config.toml
arch = "gmlp"
model = "sound classifier"
dataset = "synthesised imitations of 52 everyday sounds, one a clip"
train_examples = 39062
gain_aug_db = 10
n_mels = 64
hop_length = 320
input = "log_mel"
spec_augment = false
win_length = 400
targets = ["group"]
num_classes = 7
norm = "rmsnorm"
mlp_ratio = 2.67
drop_path = 0.1
patch_size = [32, 4]
layers = 16
width = 192
label_smoothing = 0.1
loss = "cross_entropy"
residual_init = "none"
optimizer = "adamw"
learning_rate = 0.0014
beta1 = 0.85
beta2 = 0.95
eps = 1e-06
max_grad_norm = 3.0
gradient_noise = 0.3
cautious_weight_decay = true
ema_decay = 0.995
max_steps = 11400
batch_size = 512
epochs = 149.4
lr_schedule = "cosine"
final_lr_fraction = 0.01
warmup_steps = 2280
weight_decay = 0.2
Rows from block 6 of a small sound classifier, named by matrix and row number. Rows with one number belong to one neuron. Each number is 500 + 40 x the weight over its row's rms, rounded and kept within 0 to 999. All counts start at 0. Numbers have three digits each.
After each neuron's rows are labels from the 100 clips, of 14848, where the neuron reaches its largest size: "responds to" is what is common among them. Only what is clearly more common there than usual is listed. The data: synthesised imitations of 52 everyday sounds, one a clip. In brackets: how many of the 100.
# u: gMLP up (value half) (model.blocks.6.mixer.u.weight, 256x192), inputs 64-127
# v: gMLP up (gate half) (model.blocks.6.mixer.v.weight, 256x192), inputs 64-127
# out: gMLP down (model.blocks.6.mixer.out.weight, 192x256, transposed), outputs 64-127

u.211:530547483520501485583470487441555573417508554472500446496476417573527492583447542415547476437501434516447563483516537452510474533476510513472469517472521542523510452530499501464446480440480473
v.211:473457455487518520516493539416542497479488502543533544517454515554501487541462479474578490469508538479562498485514411554465530498479460476505543516536462524529487459515470491552495523516502480
out.211:568486448423475544546440517510544554480495469475530501539459486525502485378482470420479486572496560424448492520467565563501504499469451526457533497505478531504433480471495499454566463511551502
responds to: nature (92); thunder (71); white noise (37)

u.1:505504484430491427471517512427529467554444514483459541454536501535474468509491562497406417497468470485498500528439544506492468501489461544585414482485481544488489474544517493456526457456545513
v.1:528551535430446523474457478541434504435446494508401493533506514534507522487550496552544533525476555510434546519444477481436559519475466524491454469508481558450473493470537515545498501551538561
out.1:518450406504466427406489483550451499532527536524473472474517545483460465547465487537404558542513502504469528518450522500544462523501433542528480524517453547531462568500432517491413515503449513
responds to: people (58); nature (40); chatter (28)

u.42:470461541463508585500486493467533506460468523500491457427520503476475528557412509526532442432500460480479433513512514405577452496470526503545486544526518539487554494514481519491437549569514479
v.42:531506531541530536449542498564524469449483498429514517517513490553516467474546464540469524487509503555484456448497485496543606445454478461499527478447497504515434479528537548529461519473519619
out.42:467540420452508564533517541500490494552556468411526516508469453481535501444510517547530486518476500575537474507519479483521463487481524552521488477439455531536512478542530506495483496560469481
responds to: waves (36); electric buzz (26)

u.230:539469548461415514480472552463567475542524477453511455452503466536513580439473479576496534527533500558488604467498514568561471545468372461531440522600524484515471553513457491501489550528492476
v.230:549472484564533548518576499530520479503502598444446500466508440529495528546560471523515512463510537494521477478489562442517483470468475456537498570521577547498455575447513454438522485464440562
out.230:449520493468521528517447468516456511418488482450462470550478499464491419498469527509426472595503469535458533573475486604531493520448505491488501481467493555485500552518469527428484525469471607
responds to: people (54); applause (30)

u.91:467544452486542614534494479520445495482499507436482476547494518524519559507507452478488489496474492463499449482460404511539491493484442541481560524550448517504480464475478608558534500503490499
v.91:545518459527559487444497505503407491481462456468499494543483528599496590477526501490509476532517529453533504533488550480515500519580497551469491408521518572548447508505520490519501517479459530
out.91:484567487439571500485464468563546572550450468458448463470502491501542472494479474476495486512493590504489525525468517525475469489541491455480448533506443469494491466589581523454500527456470513
responds to: people (38); signals (29)

u.239:550502489479486505484601545512528481524466510430540475449519525503488511524530540518589482473541446506579550537502524467484465510458542506490465542418544460507521454473392483548588551494486563
v.239:565526488477535484523500452500579491434533541540479426527471520465436485419486497516526491504491481536455478468536518492471498505483482545456567536465477559514406426446528492494496502513408544
out.239:521546498479451474525549589454502466496473429497530467495444445479511535468494529552420542583501471498554534492568533476492527450504465514575513556507448440490557493479520525477452510465475452
responds to: household (53); clock ticking (38)

u.192:478500519492438449524477521513437524562501510404488505522523478518487505533495520413535538419438584542510507475476477459594466558507547541488482567501466525418462484519493441521479490551540441
v.192:435478516502492473479512536508468520484486494525561534479529503599483559508503522454394503438577452491509478499558510514427489485507538559533536448611468515441461486470503531541504507450491498
out.192:498502476559512486446556452503639445394439543540533544523489442514470465534478540507530519534504501457481514521484489513542542497520542489564541515512568495505461497497570515578495515486525529
responds to: machines and effects (69); explosion (39); door slam (26)

u.207:556501481508503519534455499440485514450497466499469568529509494439480523528532512440535564485461490495492496546489464453433472454481552476533491510473513527603514536489530457496451578573470502
v.207:452474528460485489422484503506470469529462431538574446446492513467494491514533466465547467460516543473467446523467519496544518521507531513477487477492444486484497460481442503554480513553488491
out.207:525511536566499435481562497473564514525563547562471539479554509536507607473512475518489562469517493506548578498497490510491467460527513476531459606504530473463482562563477504466485539536536568
responds to: animals (92); barking (36); crickets (30)

u.136:474547536440504497535511492489516449517480518477551556556492463465497485510482539517562514545447381557472523496539466519414478437475490526523481534486553499541424555504543525475425412481464435
v.136:549530536427566513524583452490544513484423548548509531527469481497446547494547486559504494520459475602463501496500531468450460484514501498551494571490418501470483527452488495524514438481515539
out.136:478504484476507480522475460569481519490524525481526492518440566486341557473474561525483530492495440527562473427505483528532436568463445547463448547566523494476481568544462472478500414566442527
responds to: animals (98); howling (43)

u.20:494516526515462504476486525483468436507481507479549527515483503468507500509502608445472486530446463447481458457505479469537540558506551478503511500490506478536539481486577423516520514367504453
v.20:433487503518511531520482510496443459521550504520405503476457480499520524453481482480580463485543518538536479547562539414529494452462507573539498497522543527491475491553462523501471507504460485
out.20:507499551587415448465510475482532560473511452507512507511481503535509518516479484559500520544504462479451544515523463404464474498495447456499506481496415505463490494436489501602569527524472497
responds to: household (96); creak (64)

u.198:559518488671523566482538512533441514431457468546477524539493502594433517515497529467463480465478497472557501484538471482447461457465508468576444502463513519539489469434462524490503478499454546
v.198:469500519407521518529471549547578546568525510557428524457501400499496458458463559443500469497494501523452527554462533473574509468442518511508505518493570487430486461558492484527512535495471436
out.198:570484457493531478437489563433536484498492527529508474390503473524527471547567484413438510418583478456487494525544521541511426599497567438589560498461502519521441509477488500527528541499510509
responds to: machines and effects (98); hammering (83)

u.206:500513502525446509423489482536419516452486443408527379570459573482511517550466498413525475461498561480484515438512483455486521539486551517446534530485473457516523538508463496477485558526510496
v.206:457498530532363530432528516509533530472512514431507473452500528409495466406482510491486503519497603517469546424495444521498582558471522559468553474495534521497540497527562540533486555502509489
out.206:515513550487555525630533486482532520471447455511568439522473571505441444475483552447488493540503502491496529519471413481530477494468504527475538483544502539544550508543552463484451477503509473
responds to: household (100); zipper (99)

u.0:582476455538524528620500499387412414511523485499453405544536457529517537492457438482545490500490406512528517509560548494498460557486525485429503495471579529575460484489471449526527382456536457
v.0:561522493469435468487478528552465507539545472523534439510527489534533485517508418567574472499596530505496462533508579458479532499484452467539502426535522527550496563567498435511514495445566474
out.0:518493533514483471568468523456506504499609526420549414512478480516508498512488434451446476531566527480478491482436495534527480467520475513554517456497499585527491452415523575523487441443446505
responds to: phone ringing (28); laughter (27)

u.65:501542532531451532535472519501494506467494514592482503490548514551523526555507451469527508487521550495434558450466452482422519509456537533531476494476533525552497521461521500421453469535496548
v.65:488462524535514461503513503540518504537443476440521447517442546571457456429450459453538528461452490510486507550467451457427577467466516468540443543488469534452479439520475438559486494443536517
out.65:514460496459504458476459542436560524494507525471461561504489531512434537480439488511541503556440492471553463556467493506554525534541403513534582543535565456580518483523452516472391507464430513
responds to: animals (39); rain (25); howling (25)

u.249:572584507525438448505564520517487591501501521507419545602544447495481557612480432485556486494451470390475523532472545486488478560586476542539503515536499536499453540507443445560530539438495514
v.249:551485492453515474484498456495440509522511480489489443476461528521506559487514485459480504498461482480465462484515509496537552455507521501446531483468534539563438563522535497509478412463497483
out.249:492512527503541496505475458421553546447477516461473483450522530522473517428508509480478550485459515498529501489517479521515471456507444450499528508466574497471525487526537537592510523467513592
responds to: machines and effects (60); helicopter (29); engine (27)

u.72:476552533429457496532542472520536552477481459502536468505526419507493521591482491485443553473542519449504502545476462415485527464587510446539501464475498490460523471517526512442508531480502470
v.72:538493530466479483499480486594569514471466496541518448442471523508483527471547444550499491525487514532465533533497540526537438417474533508461469450544586535493503554555526475473546511474464513
out.72:470516477495486480489576367476426486509495467474564484471505579545558483522507583460517512413481501429508479524482517493479496538486494516513522496528521469519525491534425503488462536487520449
responds to: nature (99); thunder (72)

u.88:506444534552486452469442525491514480503519519423467483413481508498574439512516491511518508443451550491462516517514501450530514456469551470455513437524499488496524526455510462527488563565522496
v.88:518461489522506519475496468526535414502433525476486533496565470514526468572474529475473531526508462484445544567515425422504432509517492456528512487510413445519474389527509453490491439480583562
out.88:529516562541407458514427553570557539461484525498525452430437530482533555475490511559466457461503483481499480458496507498558518500557468453516523553533440404512498470563536567518518481506486454
responds to: signals (52); church bell (27)

u.116:580525470493501485450511450494486535530523499545531530507555510539619530484520461545448478469433527546543463423525541529492535512461559594507555428497484493580539466518507517485482464576468542
v.116:447486552477467489592475487525522593440569522590466514537525529583421568484426473530479454485495464480491515479499457462526480522547535467490449485551506504540517462501452522445503508484497518
out.116:471490494475484542427513472504486568424407551504496541509485410499442473471519537460508490568497492533450533525484543547524487514475490517529566430492479472456470426457536494482453530463532577
responds to: machines and effects (62); helicopter (40); snoring (32)

u.180:439506474481558566449485549560490493447519490590475518548530518465458513500445469467441514460442507488517514565595498455586447471525620541479460543481473443551471520473490512488508463470491509
v.180:547543452524540467543529471550446490521502508495541527589397523514520529496494522527517468525536461417553513478539573498505498499551486515524513518528517506452553550469450429569525481477443513
out.180:421518490556586468487538469503506489500523484579522442426488573558503521516560535527611481450478521522526548512468480508449466507485478605500485463533510540543519485499506540446482514497502494
responds to: people (62); crying baby (48)

u.234:566471519533514400554472601498505521509544474518419471576531499524528502459466473533444540514539415576505601521454475511468540471543488538492455422486468525486464492477592482452512462422561507
v.234:525482534469561542475507465534546504408540452520435510453463577468486537461503477522501521498568462520522520461510466513505539519529449453489540514509539495543486492547505540543488594559523573
out.234:485520435498535546503506496550440587545486479532553445468526467486486410484460497484511500448487424512524496430433455532547504546568489472497488581579495412432574553541445448487559420516476498
responds to: animals (73); fly buzzing (70)

u.10:471463504485494431512491471473477438499455519484505491554470501531487542510482507526595568487540525490451479409510556444493552503433523558501535485477458445530455526465491523572543529523508455
v.10:537503490490498518454572460528462496522479530400469524480487499472506587504524454514501472452572518480512516449491495527563521574536480493514498467494473500487480481535454436518441448548472485
out.10:579567553495521480532489517536526499482494486551555472494509535506417606472453518485431496539515400514460549461479510534481456497477470586504578436552567462575463452420506412542507448556480568
responds to: household (100); creak (69)

u.169:443538473484543481535502508508482488557462523501495508569517384524533524502487477494413487512408516513580527500547497480420512559466488496462429555492547542491431446507511469562534485568458481
v.169:472507447524476485451529531518447469470553436536465486493519493509540536500529486509500510486477499547524496539490434432433584513495575480468458457456540480588503491545537537619490545511447452
out.169:539457492510444514576461491476520498540481498516421565523508435569528562521578542552474490462398533460560541530511517513470472447471527549461539497558484516479531520506544490500483515521525418
responds to: mooing (71); animals (71)

u.135:580464508492489467510435553468549503514499573458463457497407505581538516544513454504538469475493459521446503566497500516505512444476506477459514550482567565557486549522523495580486515503573536
v.135:555482513479560482533487516542420521453502509518580477446445528482512495464497487499550541474508487514504491511486500595517463512489528533504523495462529547561404538484610493537564556523425484
out.135:519541493583525563419490536461493575480467417480496480489487552527578488474476509537525504478496475501503436570469538521572565498550444516521477546516434483546529502524512566504554499504487520
responds to: signals (99); church bell (58)

u.252:515537472427595545532562449568450506461527471497468559562554570572481494535413532508518451433530473473563468441459576520471545443481541525518487499475524479542491493459490544491477508490533430
v.252:560482532494484501477556477551537496456446509498517581507511503560547485470498476515504545454566422516614431471499548494497544451529544527434548441552499488468450577464520538528532542548522481
out.252:483542496516529535514477492465490558403467494435567486455502508442558547550439429532416471477447490493547467463477465483525545542474447497570504570476507557483467453525530423579515477539494507
responds to: household (89); doorbell (75)

u.7:469510485555445412547472472478485489517560489491511539514509507537542557543515478555472449529496460534465543484548472539462463467565480557457562550499451532513455490487541584431423506589587525
v.7:554454526497482481551422486476586518461545463521503495468519521441489583578502477497488453496474478526434484576622514493450529487534530431442534479506448520472550557517542482473455526540516553
out.7:458606536562500437532500484489476554486463472524535525512527501496498438527498456537550549506486540539580490475421476481558508543544576565481442512546461498511541558525458518515469516503467510
responds to: animals (85); barking (67)

u.222:573494473529550492515431497405476510527520480444490441522484486521533504525502471494511504553508523516526480497595524475389512563462499467504483532400495537480515480560539454441438480456460514
v.222:501459496487525469408471438488511502379546434537458478545489536483567522472481494458513498555478515531521465503510555460577504495510510571441542494463486481446535569478523512489517558471462506
out.222:526499504517506460506505558530457447523472513551496556549420431480536535541504489489438511479437473507529521486506505528557463481519462526539456472426477512464494399495494497476455498508548492
responds to: people (58); crying baby (25)

u.56:534516523474526509504433539455489551481544567571484556457438497482566567536504527565479449457427570472483487475441550493508486441576512535429500510488496571518493539505533515441539481519516441
v.56:496515487520561505481560487485392448565580473561531521447478453526520473457509386537448487495471501578501520480458447497432532515495477402549509484540495545437524530578557507504499523445546462
out.56:402506449481499510500486537487536473493513509472436452471415443516477530456500502455506535456536454510555419576537495487459503450502474508546466505480476521459484478517528501505493481551545541
responds to: spray hiss (32); music (29)

u.110:452536599426450592476514452499531506502477487447502559485443474551509398512540495544574449470526449486495525510511576488460488499553533482515421402504500478529505512513473476444435547548447468
v.110:504425511471493460525508474498522466466515449573528458529550557494442449480596524539479526524518522556494540559492501496487477500528520517505531522552607518506456563491462502493545483438518542
out.110:485454531515515525482499508508473452497487492511523466414505448521523584483538455459577497458540518511499448563456544576553512443477471507513462516492534442481453536547503514532487469529476501
responds to: animals (75); crickets (51); white noise (29)

u.86:540532553522526481496462472481544469455521543513502510555555497453552460485468463519545576412484413561506468515535448438481408549566550500498454520541478602435534449485519500505519486523506555
v.86:429500533432522545544545483508516531501551506587520467482564494529503473540521522550469456554476558499518538541520412457424408503530492471468423491450495522542484535489535451498473424520506510
out.86:500462486541534540536469494518493507546494452443541517495450560484507528518533533510456510499479487511503528556482501485488493551533541444543519520538475510557550445438400522494497503527495483
responds to: signals (52); church bell (29)

u.82:483440541525459536507477530412516469460497468514586517535488481510530492576419468567523600428523516478504434498472479474533466439536461494566539551479446497548503467479513450503540491471450552
v.82:534501491560491476521488479506497440463523510530486606556528464480542483480516472501424555445531544528448597547447504458537511521465538526551434513508477565535480446486476503560409523566495575
out.82:494436407459511490418477412544521452543488467495499587500489421464460494501476526426453511514472509401514582519462526469455502501503561551564539494526532497617511517485447486528473488506473519
responds to: household (89); doorbell (74)

u.111:464517443536561460535465519427516481561495555523527452516481558466469516525548477570507455506513512495511503439472537472456435480483508482502408515467546454456540445504507492472505516570500512
v.111:514514447519474528427459422501520523458491477586494451468455569514465526495460527463498474463501466520518554480477509493527501530506499535533438556486507502544541502511477587519440553582459454
out.111:574444500455577513518527498509504523492524476461553588419484477556478427431479574517462538512489547504603503481414539456505458504500491488466457549502556534473547478482466553613491550530489506
responds to: signals (92); whistle (56); car horn (30)

u.81:428482447559511498553546573558490557481522480489510516555514572449438506506569468533559571488477497508485461531552459541545522510583502520499481537592515445490476512514450522483446566488408573
v.81:503498499527552531478536488457508531481504564453500506535565498588525485489436455483511540480483483538533481523520523520522519457532417541521528397475475457466443539500556599441553499461468453
out.81:592549492483499470494468510464475502476543488460433505546484532477533550444552551497436506541575515427595468539469550484471453517588467551502478482439470454462468477464548471528473485525463525
responds to: laughter (30); melody (26); thunder (25)

u.138:554552534517405520520515524505444510528429463546490449502465524533500499474493487480508514507478512536446450479478425479476569459510551496410458496463489522549481525456521513441458509496486447
v.138:572505472548499497406489450483457486454516544389461543452535491462480499528562517475544565498538531516513464514484491485473525519503522529534498500516500494423465503519461512481531509388516442
out.138:506533532567489527476465425537482562515485484512499558531519485519535500490486456552464505467533451450461510633479372447534517462425522493529525501491534442462486474504489493526509587510428483
responds to: signals (97); whistle (94)

u.107:501483502493513476582467483561488517469527466485492454546509481522519615491512534495508525557590445509503486527524426522489507485557474496466446454454531459432440492532576563471492492531463556
v.107:408454459546534574563511481510479517491489478564449471470475458571451520477541487534543510475542524453412508464486516411531479510501560539558483536488512555495448438544479497528511455511521541
out.107:492532524473441453502443485452455452581503465601564547518522521560510508506525489470568537491459523500455569453486530506514533508455496484405485483525425535461478489477496428493533475457476571
responds to: household (90); ball bouncing (54)

u.178:515508451503450446481425424487505457524513496489505438523456440475511520473484518515485491512499512511504589505573447464491534500526544416483499489549564578511471497522491447458564415538478460
v.178:503482548502520574510520439491568484501469460492519542477489474465522490587541519512493512533429432580537559495513581497488489436481497501484516571540463560479546519473500549481431564525546519
out.178:489473469483550509564438530549429508569491565483455428507448440481585528563485459543481516536490526449514543519439471522458485574554485530523510498565467543491451474483458559512409452446562515
responds to: machines and effects (96); spray hiss (80)

u.109:463548462529464494570537502499524494529550495530518565536482485424507506518526520453514493503521489479502574532464461470449567451579557520516439501451469432515439529519402505459495505556431459
v.109:548528443435450453507474539494561458504505517503462586487476540439462542451500513468515436594511569474496477444412508487470486533485430499478419459474522504381536527488481477490467568435419545
out.109:532516430522466461574454494535460530541392486565480505535491466422553503483563502450428543523490485469523528469468550501477498524482537558500470527432525404480460450476550431437444528419437448
responds to: people (100); snoring (93)

u.11:523547441469500453550516542476503563530498501485472474498555484516431540492445511492546520453532508484470520480462510383500505525502562526508466459488391515489484517501498533482555507502542489
v.11:547499469499505495439537502445499538513438528432487479506525608462490462534539521530520570466518523506476490536457478546553514459443490545498529604467515481497511538477479537508475535531510476
out.11:528544542488475492465580470476544549519461497521499436469446574456518498606461501455504617510517540477499453486470460467462525503507453480437603512528477429496518503530524450500550470540444474
responds to: door slam (47); mooing (38)

u.53:496537486505472457503460572536494491503510513493426486453445558453505503520536529476581455446539525527534550560514507513472470549535570496546457502498531538539532512633455490532488522443503496
v.53:504490526499526504472510505524485535546473486427479540503498485539398547469525510507511498521500472483483492487510510525504501463511511539487351474490518500402465530552462435420482462527521510
out.53:547439463460501518445443476455474493566495452484545493442508456479558464484508537519457514512467601476499528507521465507528497519502509535523484494505533516483453492524449503453467533494527506
responds to: people (64); applause (59)

u.163:560474463482483541512584582492484496516424484499519446488487503551476404535523455548548439535515511545561511539535474501519494473442523544530482495527468476503484461501478446549508508437488471
v.163:493529502555613494478544528521481545567513547555499499504432491532482538468572547511540560483466482466423461518519557495511463493451447499501476518535474587483477507594508502438564433495542502
out.163:537517527508499520420535489531543470518553484481465489443525397524499470575455535428488538525525515505513436508517408563472496504455505525607531528512456466588564467460489543535564522484474480
responds to: household (93); ball bouncing (39)